config.toml
n_mels = 64
encoder_norm_position = "res_post"
encoder_mlp_ratio = 4
encoder_qk_norm = true
encoder_inner_norm = false
encoder_positions = "learned"
grad_clip = 1.0
steps = 7600
adamw_weight_decay_other_params = 0
Rows from block 8 of the encoder of a small masked spectrogram model, named by matrix and row number. Rows with one number belong to one neuron. Each number is 128 + 24 x the weight over its row's rms, rounded and kept within 0 to 255. All counts start at 0. Numbers have three digits each.
After each neuron's rows are labels from the 100 clips, of 14848, where the neuron reaches its highest value: "strongest on" is what is common among them. Only what is clearly more common there than usual is listed. The data: synthetic speech, music and everyday sounds put through simulated rooms and audio effects.
# fc1: MLP up (encoder.blocks.8.mlp.fc1.weight, 640x160), inputs 0-159
# fc2: MLP down (encoder.blocks.8.mlp.fc2.weight, 160x640, transposed), outputs 0-159

fc1.96:110148146154149152105138109122104135090131083115140167116085164137183139139134154135123142101130140131119173115121150103122107144139150155159115085120147094104134125112140150110111165086122112126164173171134128097097142122096151085150087108162161165163152130089103120128134129119151164149163107162151118138145166108139136122153111127082157135135141160167116079111119148123099111095117106110133146105110150132108124133131126096135133105116149106142169127159103139158164105158075099
fc2.96:156144121097149113150123124133135131106117076111141144108128128105157141132167198107140110075097129142144168081096121124161124100093150135133120106144152113081167115144121123102104139131108141120125123098108133136118108137131125117154139098119094102137133180093134117161156175157119141112176176142163148103098150141169123084132120067102128116159120124167106095164169153122134104064109133133163123131077130123129139118120140137109140104109132133127165141133118114155158117144124134
strongest on: tremolo; dry

fc1.86:138106123140135116119155110126088141111098101130130118118142145103102142109154170098156131110140102120147115134122119071157147112167117103115126148119149113171145130149152142106112140110131142104138149174121096115149146161107153158134090102168179138099163129113121128088148101093112133137156149144157144168117125172158091099179130136147138144111104122172167102109134102178101130169105132127146106121085094103133130106136125124083104146157133124163097163127149098092136161142129076
fc2.86:146116103140120146178070129130143129147154145135114125139133119116141095175139129176092137145149166116111139123119127167148126121097118156120146117098138163107129145123105140167128095083098091147157080107134142130108115115139155084119129109061139169182112111147151142146135137171138129109124109107101149109136130088103154149165123118107127105146128153095112105114131128059143114099188129146093147128117133131143152135133114153123160114113126113129179123068122164106104145121142153
strongest on: tremolo

fc1.458:109157118134064159140113159115085087123137109169179133142107077119130099134145142121138144172145143112146128153108112116129149142123124138103104099163114079134137098145091098103131129150116117101121097115111136145084138093110175164141135169145125156110088150112173095141087101144119125151150128081115133144170147139156121126123113120121123108123124093124161123089123134106082156134129158138134167168113129091141133141104111171113154085141094137145116177130127100131155107143149125
fc2.458:131109104101128129110161155113114111129091137138078122113113112109118157138138130164105152128142128166105086192145124148118158146114150122091119119136085079128134114154188094060138106113133111099113121128122095129141145124107173124156162151111122148140122121081108118129162163109139167150158162124143139137117145106118123126151106121169105111062147132114138141136175094117111115148143180146171095177118121100123139122152112119087140103112132154119126139131113134130114167107108158
strongest on: dry; drums; telephone band

fc1.552:111122133165173149112184128105120123118130130147148110134084153181103125137174113074110125143098131103110124119120102138110145105139182161174083198123073134158121140097144122126167169133147124137158162134162120114134141124103098084109134095143156096129141108152101145123116150170149153120122146136119098104169085124125131086161128114086127151110116154091104141141170125134164141153102132116144130121135151110145150090129116118104135096135144111115128129120099139109126126148092138
fc2.552:140137077119084146134158099134118123117113115112123134153172054094130160115149133105144150138157163148125087176125136137124133139137136178147125112108145133124108112122135091123095103136154097155139100160102134108097075129158160154122136153144120165165150088149114115144150061132159113136101123153152120163092113117164137150108124138187144140126133131086131082148096124136114098115125153103081119127131119124085148147125136113118137140107133120114105140119140157071127172115123138
strongest on: speech

fc1.209:108153149125150132157164089152047125143099134164176075130147144121145134133157114132195169132137085159177157123169156137115148122146108130116133144142154116130131152163130115139131102102155126165101149157114126087153119163165100099114082119157139095128132111136118126097116117130117112084132127116145070126092140109130102137118153143126117126116129114161143133151135163127115117066117098133156137129165133129104143164121140104100122128129147169150105166115115132150091131117151124
fc2.209:105109063154080150137104164126127159069146091108158154141137148120167153112154145151154155130151138116134124143105113154125104119125181097153174097160165147110156144129091182134152135109101147146112162121098127122100134186126094100098141108168131137122129148143107139102143157103136118148110102116102125110127126085110125120143094118100125132123107167113125063105153143129118123085092148151128165102126156165096141143142126097160110107118122114136134123153111157140128136132108123
strongest on: everyday sound; bit reduction

fc1.387:103113115099136103122158104180116121141137126134168206128135128130131151110118169115173130099145122135132128121105121162153083166128116100134128172134148117118107113145097162150141165141164141132112164150139097184117097175150122132164106175139126160138129138134109129117152141135127124125099113118154125137148121115147165117121117148144147130125128162137116197105117117115128109144100101119118110106107125127107143127087069077125099114149133136154144152124137065128077153111179112
fc2.387:105133129109141117167128115200135120108092163105124103111132123116097103146090096144098120146095114126140169139115082112131116154087140143134131123113167122195082114150119111124136150157123191114123139131162159106111100133113127114120112116102135115129159096114108172153101156161123136136158148119128127160118147134123085158077118141149125098081132166172107176119171124108189152119102140115130118098130120126126124112111161129150142133109162136137117115102109164151094123118132150
strongest on: everyday sound; wah; reverberation time: dry

fc1.254:096139123144179125108071136159122147111132103115125120127107099106128133119117184118135140100156144129151131124108114155109140114104159124119087149134099171124144156106136134126105139104136163114161148076090095088155182131131097076112109090108143115122117106134156156150107171133125140100112114144150128143140139149108142106136125143096134104131155148138148139108152125120126122166114195108118131110080138182148097169097113143119139173143120157111121184142174087109126109123136123
fc2.254:134150124116068112134112090118122101126128171100133094144173093086149123192152137110115138149120075146137123166134110117141144072174129183141146142138168114135136152148137101155118110127136120147122108107110119140170113193107107117131090160114148168164133146146158130128147100187111152142131165125130107114124135147128085132144133075157156149133109121134096148108097091130114134118126138148079153121152092123112090131136117152126139135117101137095113126148129138105126120148128092
strongest on: tremolo

fc1.213:099134150142186116114140139137161142105123108087158174121119128133128116149132144119114092143125110125165102076156131108161136134114136109153176125140098113166166105118109121104150140166100154110109135079140123105112096164127100124107154103203127076119147086141154158077088124110120123162140104149153150153135121081131115119128134111120121180103122134158119118123089120115128083113116154157138111081098131133153176136131121146134159150145138128119163146142139150148130139106159114
fc2.213:132124104132097147093132109137091117108132126132111127167127118158132159107157118116139082134132125147132131142127094166114144129172132126151114164187167136166131126160108143166129066154174136104134107144127109163151111111095101163089111155113125157105154115127158110117161148113108159165150107090140133096160120143137111164124107133102109155135115147138113155103113091124139094132103138085089122139122104110113131094155111112095130123162160146144114122130158145091064082126177122
strongest on: reversed; telephone band

fc1.353:123140139106122110130130150102142146186145114160149096132129180130115091105127095154147150129184165131122102146104153176138103144111120104096124099134124162135202134100143128115169137141095149156104124146095132114153122135104135118140139086089108120110081106159133146125133111167114136109136148122094103139127110134120118141081119171099130081116132152105093137128130108138178138139087155139117130108113165147109182161081136140095161124120144110130135116125121111113090179136111118
fc2.353:170125115078166107147139120143128110146105171116103158131135122110140129110154169142109154101109115128134120118142093130087095133150135115164137137137110104117093127148118140132120112141129119130106124113116138119126137141122144138188128107136098157059142154120122109170094156112082131103165140145115130126139130180099129075132108122157087156132149115099141115157148158126102122081114111126104115132149120072134070079156123164127106142152156138133135131136159108201142102084134151
strongest on: short reverberation; reverberation time: 0.15 to 0.3 s

fc1.256:110138127133152115174090165126149137137121144082121087092115099121122121133101141146171141089117099106154161143078117131065145116133098109154106079124174119137126113092134143127140126137138141120125124121127138107121095157123130124102103129114094149099120170128119126107136102158121087117125172154141106098118124136146107118101112130131115090091125166189142124138119098093142175121121129172128091103133150158110081093168128147095146111134125134133109154127150174071107136160133096
fc2.256:110116080127077106129146122124080115100083135127183158140119124141175140108087098123130109119130163113095108120138147175123099123118151140105137150127112099139095142144134136122155115174096129122113125106102125113088117126141138178128164156145148133111152132100103137127159152092159119138130130169122135117170119147119123097183110139156120158110160074114141083161157129099114136080101124184159141130152141117175151114154115102124156128134165121095141099143163127126116129110134107
strongest on: dry

fc1.111:114104118127155110115159137123098103171129125096134088143127097144128082165140146115132101099151081133167127120144145111137157147124142139104149125128151178094141126194122131141098169128118132133135148180122086134118111088158125135083094100177120115113117157141138093147128186121092142106090144168141145148153123162157151099124168119109102095123107088130150114154146125112153123146148183107128108147116069147140134113130131171140145137145120158113143136155142098135133129117109159
fc2.111:110152090132148093102142153122091113124125111168116136103148103127152100075129115133145117132131115165157151138178122111131132148158133134118119123150143119065111127137166129151120148160147103098115091106149117151101170108113163141192147154132106144118152141132059109150145106151098121120131150126137148120128110132136141150113129174161093150116115134122152159100118117114126145105128132115104132111093170160105059142096184107117124179105157136107126124113073145125158139129103128
strongest on: drums; number of effects: 0

fc1.439:136165161112124123119099169143094108151128108112175114165097134138126101142081137140099113118147095099136101146125163108154175122154117141102116200132151166157111156105121153131161143139102142157134118104150113145083125122165098149137099140079117136128156122159121153119128161157117141074175119114111154134123167135118179104096134147128098117117138150142109145092138149111125176153162093098161154108128111132124104120136154131137116100121128126174099135134140102140149083163122127
fc2.439:140130104105152156108099157087133121144094147103104145137114126115072105137103102115135116118144120130157096113125117109152150100113142195148166174121109139115147099097113140104137160144102149146133143122132124133160097121204096133169112141132158180140132135107119139128089160139103111080137114135149133140143137150124121071069135128146090159130145112119113115109145184126128149114133108110168105100108108117140121134149132084092136092144120117141115157150168125145121129188143112
strongest on: everyday sound

fc1.308:102122140135136145145161151134108133087121132168108138119116125126133095082121139159112134132139111142111089107114117138178111123078116119116126129130130120109101088113138130111119113102142115164119087173136186138116094116117156144129126160139081098172098152124113107144155127109125123099144122132059121115122108196089133141131123118115145116158102090138056133112128103156132117131105138114125134090089153113103091096123148136081127135130117127131088145087135170161170107126088104
fc2.308:103123094095139168144183121156138097111164117106152148160136119120128117089114106172131134112110118137110099145123146179129138135103119158151115139137127089143121121126138131119152114088149124140147111131123149177113137175107141142100113143115103106179132103136108126103117152138132140145136105146083113135190150155121119095143111095172162091125090149121120130127048104147133157106129170125121114102145114106208102126105138114113119139119092119129118168133133141100154097145094120
strongest on: dropouts; everyday sound; reverberation time: dry

fc1.3:119138134098122146130171087101157156117127102092180124146111135121109148117119122121148156133152110160127155142124166136147098114159168121125109107078135143151151127107111178071115139119125156129125141111133135081132107103174115151098174116157170136096163080115100139139101113108143150144126112165116137136154158115153148164083107147116150112102106115129098121161126112165145130117189099154107109100140155139145179122111132123126134139106103074092108134145119142083117143126117102
fc2.3:110149138111118093158135120119089123159154147153113156123149114092147157152128160162119143162098123137197104100140120093111106169102111152115096158176112104137106097114146152100132130141133096144128147091109097111148116096118148074096143126129145140123109130152091083148188138133114142174167158141094087145131110137096117094121096118156143128132133129120171137116149105117115134140131132144127135172147103104124116140103111066142144128161142132160129124111104137151160080142164114
strongest on: dropouts; bit reduction

fc1.72:145134152110169135104150142146128148108143131138128154140128115120160120128110152197083161156100195157154147105126121157137128142155110133149148144102100136171109186121136152139109127133129175123081114138117146104180146136146150112096141089149167150122119140143146102110132133118141144120115081104132123134165158132132152143134157154116142123160130143138110155096174085124207120137118147152144129145107158103133120123155142116111141133117134102095138086129132146135151124178186149
fc2.72:145113124149125103137133108098171117098160132099131156097155124124119178122159120124149140133119109140124111088149136111128116167129167139155142127109126130081117085141114079137151188153081121168104144151110111122127139165142144112099139105124151109105150163137139153123149091135121134161171172157144167146102104113103059115108144138125147152160142131124105079131116164142157122115111156108126106115077112131137121109080122129123085079139115125084131151133152184122122116125120114
strongest on: dry; reversed

fc1.58:148122135130090116131143150148098143108152120099154116102127081097137115119168105163147133159130084099095112129086124114135111135115130097096130148139133096127210120176098097137125145124105149096138150130115120171071172147105107150100153110125115132101165106113117110141160109105137129120101140117116132114142108119153106130125133109135116117145138136088140127103125109035102113132133117089159165136113125132097160109097151108109149134112150137147124141122142184139119100189117142
fc2.58:103095121117129146137118138127112133132080118127115113114125174117133144120077150103108134115151145112149115124155158094122152143146123174161138134093175170115113136127146114131102127151139111096120142123193112147156077097148152137134093143132128135130094145148087115187089154136130148120122066152127133180103152155112143116090183114127119138114127118148129162126109146139113138207147118121120094080147108108129094156150084161138129117116118124144106127146125113084137158115113112
strongest on: band; dropouts

fc1.627:126165104154126109130138098095144151122142123103142131142117127119174113126173157104164125110113146115146135125147120193184120121110162117169117095118126109102063130074106142087188122161128133173139132074135104105125127137153166148161116150150114141074128102108110109113161113159135139155144133148157112100098151075125146125115142132127102087079115112115089137141128138140151144118166140149165160129102109095146154143146130117146137122156144125128099118135147135160100126140114118
fc2.627:119132125115116108138133129103129113096138160101085148089111169110116120130155130143111111112107137125138132084101160168113115166115139137119146126127170126166178144097139128109163155158119124133098138127115121117120122103105185123155124181081142185076132140166133141139110137112116125106168131136120147121154122124138096180111083126116091114106147107142105102124102133133128146102125177149092075172117151082114156084118126140134146109122153097136153153136131120151150188120096127
strongest on: short reverberation; drums; number of effects: 0; reverberation time: 0.15 to 0.3 s

fc1.463:159143122119108112126136138088130129109112096104149133146112154121150130114106151129109103104159099137129112078115142145145137149107146137095138103141128098123122106105144126164131079119165136134134133072126093156193140101099160095126153146107112139159117163142135149152120116137137123135181087103088106072129171118128140154087112113128102129156095114144129131103130109117166114081136084100139122147137121104097145148126110140103130141162113066124162115142185119148103092127152178
fc2.463:148170111152112126139134114104144134119113161112158118118121107116133117126113109132161110134138139133153097140145120137112126133100063154129157137126165163153164073124145132105167121160128149117156166144103126111113148146173112106122100112101114138127173096096091163108158110146173144140085117139149146165125136111123110160124136129155091106086124166116131138133112125119087167119124184151092139112184145135123156130127119104126079151106107103099131101151092159105102173154103089
strongest on: everyday sound; dry

fc1.551:135091125084139117160144095163150143177132113134103182134191168157113143116107110132126171084129104082131120131095134137130100131115093121113111151154082131136105086086088079134132124143092148130142164139158115148108136146112123134134115139116149094126102177150140165145137087142130145137115128174146119152091116136140156102104155128147141163129147127139105105118120120154143135062115130183155145119141140123119140109142150107120127162140146171110117121127085120141121075131143141
fc2.551:096131156112127140097095109124112140139069116167146172093085167166125158160121071130116097116140124117118097134140153145148101066122120112121145125134107153114098104136171132173113140124137114122105114131151170142123106144124087163120147132176116121108127125107117096109123123100116156146160147157106157150115136163121111096166150125134137119135167120128103173102157135113141143176119089148126135082113155139120135131125090145155116131141095127169147109106152087104172142166119098
strongest on: reversed; drums

fc1.539:088146147112134089084155114089141093067114122120159163148168118158159137151146114095170140131114151127143158136062133104148127110127118119146092099130171098125138114150118137072120150132163118103112147133106148189127141161147074145101142124145110188120145157126138100133136121127111166116131114139117132118175115119131101133152130104100113165120133117139150113104131146136125123112160088136129121125143122145148092127113134106117143143187099150160111134107158178134105153171139147
fc2.539:168104129162129052146138104147097159154127163114139100137120129073090126132137103154113138102150097163139101094179105121097126139123118127106152143129120146186149175169137120142098099120140109151108127123112128087153104141157136133094118110112147122134121149149126175116104134135123141106083145130148087131155149116120122098131137105154152134137083116079123100171153140143130159140164125138082106174163083086111142109138101105123133134100130098134132143127159113134115147143148152
strongest on: dropouts

fc1.228:113085101113169145128134166095173117152111127154128142137135082189074137113104161118128099164085139085125110126117123144127156094154112142102118132136088137135117075127117139132115113171088111107171144133111138133146128151105141109127153143158105118161169136151128119138100142116145118151111095155136156109109104094135147134131130176128075137077142124134137119147125115114101130133104167194117095115107108160167105065140132118108119127119112134097144122137142148136150131139133080
fc2.228:134161122096088099169153107153064156131106110135092116100123138121152142129121108124180152100154156186101100124110151117145124136108143136148110108157127129119153119114118149102144114145162108114105126136130128125128140096143131125117132168124136108068126137133098134153202118135098163102154116144101129131092153122156141126088134101130116139119105148094150163109147094134113140107128112087121129138139113115095114161155165107153122156160137120184125109105145108139169050131122162
strongest on: long reverberation; speech; reverberation time: 1.2 to 2.4 s

fc1.17:104104149135126136090157126105160134141119131164115122128117136122139111063096110117137165148115062113106127090142168102128143103134120126106120132125089126109117116113113081157120124122150138093150165170126151151138131124121066134139136164135120144099128096129124149150134155145152154178155087174131116142128149130151112105163140152185124127124177150107133128171160158127112115135133151128147114105141119140111105128160175164153121208103139124153160123156109145133097117128161144
fc2.17:161142140112158136101142102101138098150148145131144136132146112080110148107149103094093084131130098156151164102124138092149093122161148125077109111146150137137151078109100123103109118094073103113129130138089151165131153119113127133155160119113113178136141122120151116146171106164125118101143136132106063115148120166116102148134131141141140120117117113145135121127143120118177152127070136161111129183107185138121127129100172157150102149107117157091121172114107122122102108133151129
strongest on: speech

fc1.383:134149154161102114118148110146153157125133132100148100117076183144123139169149145128101179139080117138110160110098094120119104150132132132100139083129114162143108133127117121136113113082167112141144130106116120121114099103118127135107136133176155114108131118148119119137152123090161128140149091129136096119107062129125122094159118114124153083146136089122120128120119093105119087072156151170152136126138118111125076098141153129190124159185135091091106124144124103139139131123110098
fc2.383:095125122128161132142120203156122144128167102121129170113140097140161126120112144153132144123139102092120128149129126135133116108101121097128109159145126096120107045132163134134127112132113139136168166105150180126099107128131120125145106097128131096166096119127153155116166131112151117132122131124095149120113148126131133139058141125151125146089143106128135106084126123077131091134105077096135118117143148119083153115154178116142140106165113163156141118085144184130125113131127175
strongest on: drums; distance: near

fc1.269:173160100146082082121133155119117116113145147138083073119136117145155130132170186125116161142152160139114107150095123128126133097110168149131132112109146098131151152150071108154110139183123128151144097154081129150078118119116132133133123101106110155115138120123158092118136118096123128147163171111114175104144076141114164141133117139110130140152165097136152131117120129092146071082121099145139124128106144138115122133172118114118147117151127075096119118118105108110146113144158110
fc2.269:149111144153130154140132152126102114122102104124112180116113129148100171147104154122104143115143134161156149152079111106086154108128144153098141151141117129084081145134125122129080141102130108126134155152100090148129169129132109104113111119095124126101114182174157102120105145150127147097114116095160134109155117089158118139154154159155064124103117152137165104094130112128107128174153125134129146098155148134080115158100106146169133123163134149159135141117127110134081151080139141
strongest on: dry; everyday sound

fc1.1:108114115141104087107139119143119076120140147126146124138154171129163139100117120100132155168191100161153166146096125123118074121151117142104123116130197108131136126116137137103146162103152131118112147126097119113085113084112131143106138131133118137116116136140113086145112127140105166162133084123097107123122122141138171129119107152148151130093121148131127082141111126138110126093155156148105163084190129102135120091117142184137129148104129140170116076140090119093107085130107128
fc2.1:137132175132147102175113124138073167147156127131123088126104076143124159106114115178131096098104113112082116072163130122157153159095085076147128128102083125143133167129107145130091110137116095101132119096161134078182107134112112097168145122136094100119119114104138156074145155111116120118101141137152137115131091113110119098171131104152120109153127136132148137166116155144126132157142142162121119175128110109128125124105121132117105163147135121151133140117120126131165141129166131
strongest on: dropouts

fc1.313:155147112112125120156141106132096158136142123135143139123062073149089142123135148125160087167127144141100087128103102135166106158109152124130135109130126083127121141130170122123114080071163176106156149124141111193115084124126145100162160136142107126123112130090147145128116153161161129099080129090110117146154142116135129126169136127121131122095101117131105082143158126138104097161121105151171159121134148175123104133098121116115153144125088099126116123132107136119151102159137097
fc2.313:095141140114103124088139167082167091136125161140151147157101129121093128118173110104139118107134117140099117155125163138103108107116137136109082115150111132136124162138093167090102150150136129122114077147170133093175153119142131130146093122160133111117107114157095120133141142105133146161142174179144110123138125131108131145145142125120128106097166075125151113149059161147136139123120164160112113145128140122145127122179173092132106131122140122108100066136096111129126116160143086
strongest on: everyday sound; dropouts

fc1.381:157110098141131148092166100113124128096109151097132166150130181140115142117162124119146110142170118140119127149118139167108100162152158098191131169123100137129153114108105111191140108117119135115141133158105112106075122136124096189128141109145146122127157144144150110113125126126130132126124111168152140093137118150113125156093123177159181154120125083140085101170138109167136094117128117113120133112111193127120148150164104117079128138131153139140136116098126134126140154133109172
fc2.381:124109103168154173124127145085076180130170159120131101116135117139140139143128072128148134154136129126114111139120113107119137161114150159127118180082106121142132127085099098144136133146080097132127076146128130092109122109151166118143128120130128089153083116124108116083129138149119166154079135098143110120132114104146144100117102155180123123109129138109134153138143166090121108161157143146130154151118122131129138144105123185135077094185134151099109161137100132123150111103125138
strongest on: reversed; drums; dry

fc1.603:108134125139093145152096112124114155077115118118119113116145098136110107131104109122133132117099125129134099131121119121176132146124092105159116094109147114125111128083110113129126068139107102174142146105102132149155123126183105136130106125094057141107167151116127131107129099134121135112161129171095154131136117089157172144123132137086117129140171153123122114136181082209141152144154155098167116128097121152117198104117163113120119142135122145151136096149124155129127139144117136
fc2.603:146157120125158088128150126107127155038106136140125162161103120133110128117113137113142122137109147132145165130151124120114182145098141142153130108129105108120139132103133122100171145141110139098146151141059147147110130076146106117163146132129145160142151094149086090151160108135114121130162128076087105141118122153154087112111123131162166128143093129126167135135175110125106137161128103106112170161122108116148087079108095155144124137116115183117105126152119111139127125137161140
strongest on: dropouts; band

fc1.459:091117142106160144104123079130098061140123129135135112145109127183146189134129111143091120152180151145151128122186108136091183106097128151124125130117111118119099154120089134112118113120124135137129130113148144114174113120142120108111121142118123097101088137115191084106114132150140134168129098107093110102114109157111132161137123120142179115166138149106120109119111150139153144104165127153130121142109096151172114136144115119156121107110110102162102155163102135133176128153169119
fc2.459:115167115121115157097136162095133082137120110158129104128153138142123127128117155116141128119086103112164111129089144129106079095125115163198099114111117137119142174122075154129169116140150141086116168132129117149112182149184169153098140119109118084095110132105101117148133142154107132138136111145085156147142156137131116168169130134118085103108105123111132156126113183123087123150097153133125152144181132121105145142107108091103126154131098144104138133143113099130126112137139118
strongest on: band

fc1.622:101098120133143128151110161110148127141110105122144112157144128130145127131098143077126140134122165133145137095117118139128093155166114102097154126172117131137145124129131122156154121086147129124191146161137138148150097109117070154119157144157140148090142168128101099182161133130143162137091073131098161136118136163150156157116057116157134177136128113101106124087128133150086086143122134160136104118154087121110104074128125110162154133122108104097136120148118101117119123123139150
fc2.622:122127161133166185145147111116073117138119128127155134162154109110088137069093122123112171153141113133077160121109160114152135113088157120118093115066151138125137156113140131109101146136128142112086103119112120134096167118124110117120095102127145103144106138164171094112140146157095157103132143151153085167100130152152109129125128161121125118117138098134119150123144130126193152154110150116123080140109131115145179135155139137130084122131117152135169153112162134081143108127112137
strongest on: drums; long reverberation; far; reverberation time: 0.6 to 1.2 s

fc1.435:136096107070174160164142131129095142129109151181109153093121105138156181094111137118115128119125140143150130078163145145094098141112089098099118171141088167105123148117124138127133099111163137117148141131139132120146104133144126083115128179137089124139135146097162072120156110145124121126108177123137141122121127126137149171106160138126139176146120142136144139131101104141098116112134109128145158116139098133120075111117103103133135075096155138156158141144136082084119109097108115
fc2.435:136100113183124092139131132123137143150150105130110095135107146112135104108112153144103116164126128095105146152085089136135132119115114145187129084104171132155141183109087123118137113166075155148121147121123157139127127119105112166153086107089128146130109161112146170143135139087130134153123102115096131146147142121115121119141063136152146148107100134108080097114101156138139152106083135134118130150154061138129169167127111129116129161170146154143116131175095142139127147115133136
strongest on: band; telephone band

fc1.360:130090143128160107148151156111170151109140125156166172102128118130118140086098130165096096088115160130151143113114134089137131170130135108146112116140119149160110103148092134090163102187118119129101082145157164117110147136130143116095124116144132163118127130154093102088105139068131148156121125152145106129137108133125101105119145126097125118111151142092159157140129138101173100156083125144112162164136136163113166109151133121113115141144130153202131138115107150153120167143105150
fc2.360:135183106131082157100100114107124102104122163156077093163147108134126114120147121177107115136163124132107116121142120159112148123130115121114135107079157165122145153119108135103121138100136105164137129114108147146138159142097145094094128125127126158120124121135109105149161137112164138111120156105128123166157133133100163124150085165179166119155099146168109106139113130139127122107126112109155164112144107035144165149127141137158113115106147128056134121113129152116134118099108163
strongest on: speech

fc1.382:102107126152121083169129144127102161121137110126168121117108130152110127134109134126136107107107144118110171100091120122143138146095209136114098106105126147142075148117131157159142099122135134104149107153154123102149113143163168122116127117146150114147144100159139140097092158104154138124102073134105143135170117099149196121135098115162080142084120149119135141128123145108136174154151154149138119109094124167150070109181146132131134087120155121144126115143130162153130146131151140
fc2.382:131125127079083118169138132155100141185086043129125123119133137108132145089113170097154159097137148153129126097137148090160126143115168085108106129138147155104104131102128134127129110097138115128152116111102110084126136151143119111175129123142123079132138135110108121120147126155136139106137132099149109152118139143185119098108153113139160128114141144178132090111109146139143081114143164120151140146114147142173121177114125117145105111145135153122096175116099127114152072140149134
strongest on: long reverberation; reverberation time: 1.2 to 2.4 s; drums

fc1.149:131130145131116124101097136093098092113104073102170145179167125143123138144139152118119126124130114085118179158090141121158136123154121137122077116112124115148168085137116145139090136076128121146142132145076083113131144136127069142102106094124148133137142124162141104143163112119109171145146133159116107145193156180114078125119146129151143129122135127136106126106161100140131178129087123130107146139125172158130089121114174114134139105146123131141123114114133122136108104086133157
fc2.149:074087131136124143106113090160103161152178152150159119094141129092120126133079114151128141138137101173088138132145108147158138126163132107086136169120145114162102126151129171109106098160151100124133147094160137132151102179097163099158077110132116110125123122096072140118095151157134123119103133084144130112139154088170142155123150140121126107122099159115162115086141160126129115149158136117147104154129097089125136152168125106123109130136126096142133126109152107116135154154152135
strongest on: reversed

fc1.566:112092158150138152163143118095120151110111108112101117091140128150148139114145120116122153142103106120114133106123146108122139124165139120131138104173110135099105134101113162109125080137137138151115148114126102173113114131113169150122127131122119100095176140185105111128096107157141165112122094167077130137121161100125146147178138087131097159140141112123106083136164165115107135073145138122165125138145139108123128154131112163124097164067127138157097105175094135124170183134126107
fc2.566:125118129099095111126132152185164113112145138128152118145107109100111145106100118138086141151141162147098079130106103115123140139118117106111138128103164132117142132165131108133135143142111120077131075112128135155114120128105083111113130125159154162148087159104090160131140138127098086139097165131175121148138044155084119125121157129151118105116120159079165133147136166152142162146125157185165132134120158154132105152135132102160117119107136126117119147111126114104108185119117134
strongest on: band; number of effects: 0

fc1.352:165088087122154074135161125141129154074126086151164148134130159167123131121139135159144133189145143112137103099140168126116131116146107117105164148117138118070131084163103139104099100115103192143109107138131137107079156126141131143127146126143125157149125114132098102096148137147131107129129152104121119105115129133175128134108123142121114161150058130121131145132138105146143091129140117131122149164125115102144135174175114111130148160131116154106100161118145096109069145111135105
fc2.352:145143138150122145135115138101155114103116133105164142148096156128120138138120169087150127144163134101150134112101162118115130117165163127151138109117132132100134150102157151114158145114149128112133116115123168097129175144114080130112102118165125092137152095115118150102114086158141078147152135113170122159128136117102084108156158153082154144135122157092119110139074181086117133098145093139080147124122140154113127146131132128140124154129100162176057095113157161119111139111102115
strongest on: everyday sound; bit reduction

fc1.446:113115109120106097130137135110125140130121147074128138137146117171126137123130143158133134165149117128158147101077165135151114109103196163138096158124123093103156105093088139105159086161116160112150126111120100137167138119178140128142136096125109161116166120111143103122135092123138154157158095119138130113114131085121147150109120089160122089102123112139130094161170141163112111099086134112135131122135142111135107145105162151126170197137141173133166153154090109153128152135129120
fc2.446:117105119150174113122148147146162129111144137144125168100098124073161112126105126124149147115068181110136171107145105140132147134119162103126154117122175171142127156168162150135105149142097146106122146127116108156094105102121086131128115142155105093099104124126107150143128148149122063148127150153148104101097149137117132137121150192131142109102098099102123094119175119119095154148105177130107107131162132141110113108124141105143089147129102143161118140147133100142102076132116104
strongest on: everyday sound

fc1.460:139102157090095118119110092107116114130133084138178113100111157172113106109155136137087119106128119112094093115146118102121080131121072122081155129166132059141124130141120131106190145115133128150146112078137130125122156130164128153154123103121113173111134145132090098136128116129110151137111127114150112172096144114146122112132129076154167118169119134107131138132111170150137165118097114130132142092105136134131118156117085155145144140081119152108105140157105080120087150125115116
fc2.460:107128154190135115128130069112094071141148147111120115112093166143128150127128116125197134135122137115193100104152146128101121147132121155183121146132100132133133132142144121084144107131134117149150126151120147130115111124129106152156134123152135105084134186118092147069143107157144166121105151142164135124142076090089141120123106150153159123083155123095136116104082146097083104121155110106128124127145119152130128124110107111100133139163145138135093100131116141139122092142162129
strongest on: short reverberation; reverberation time: 0.15 to 0.3 s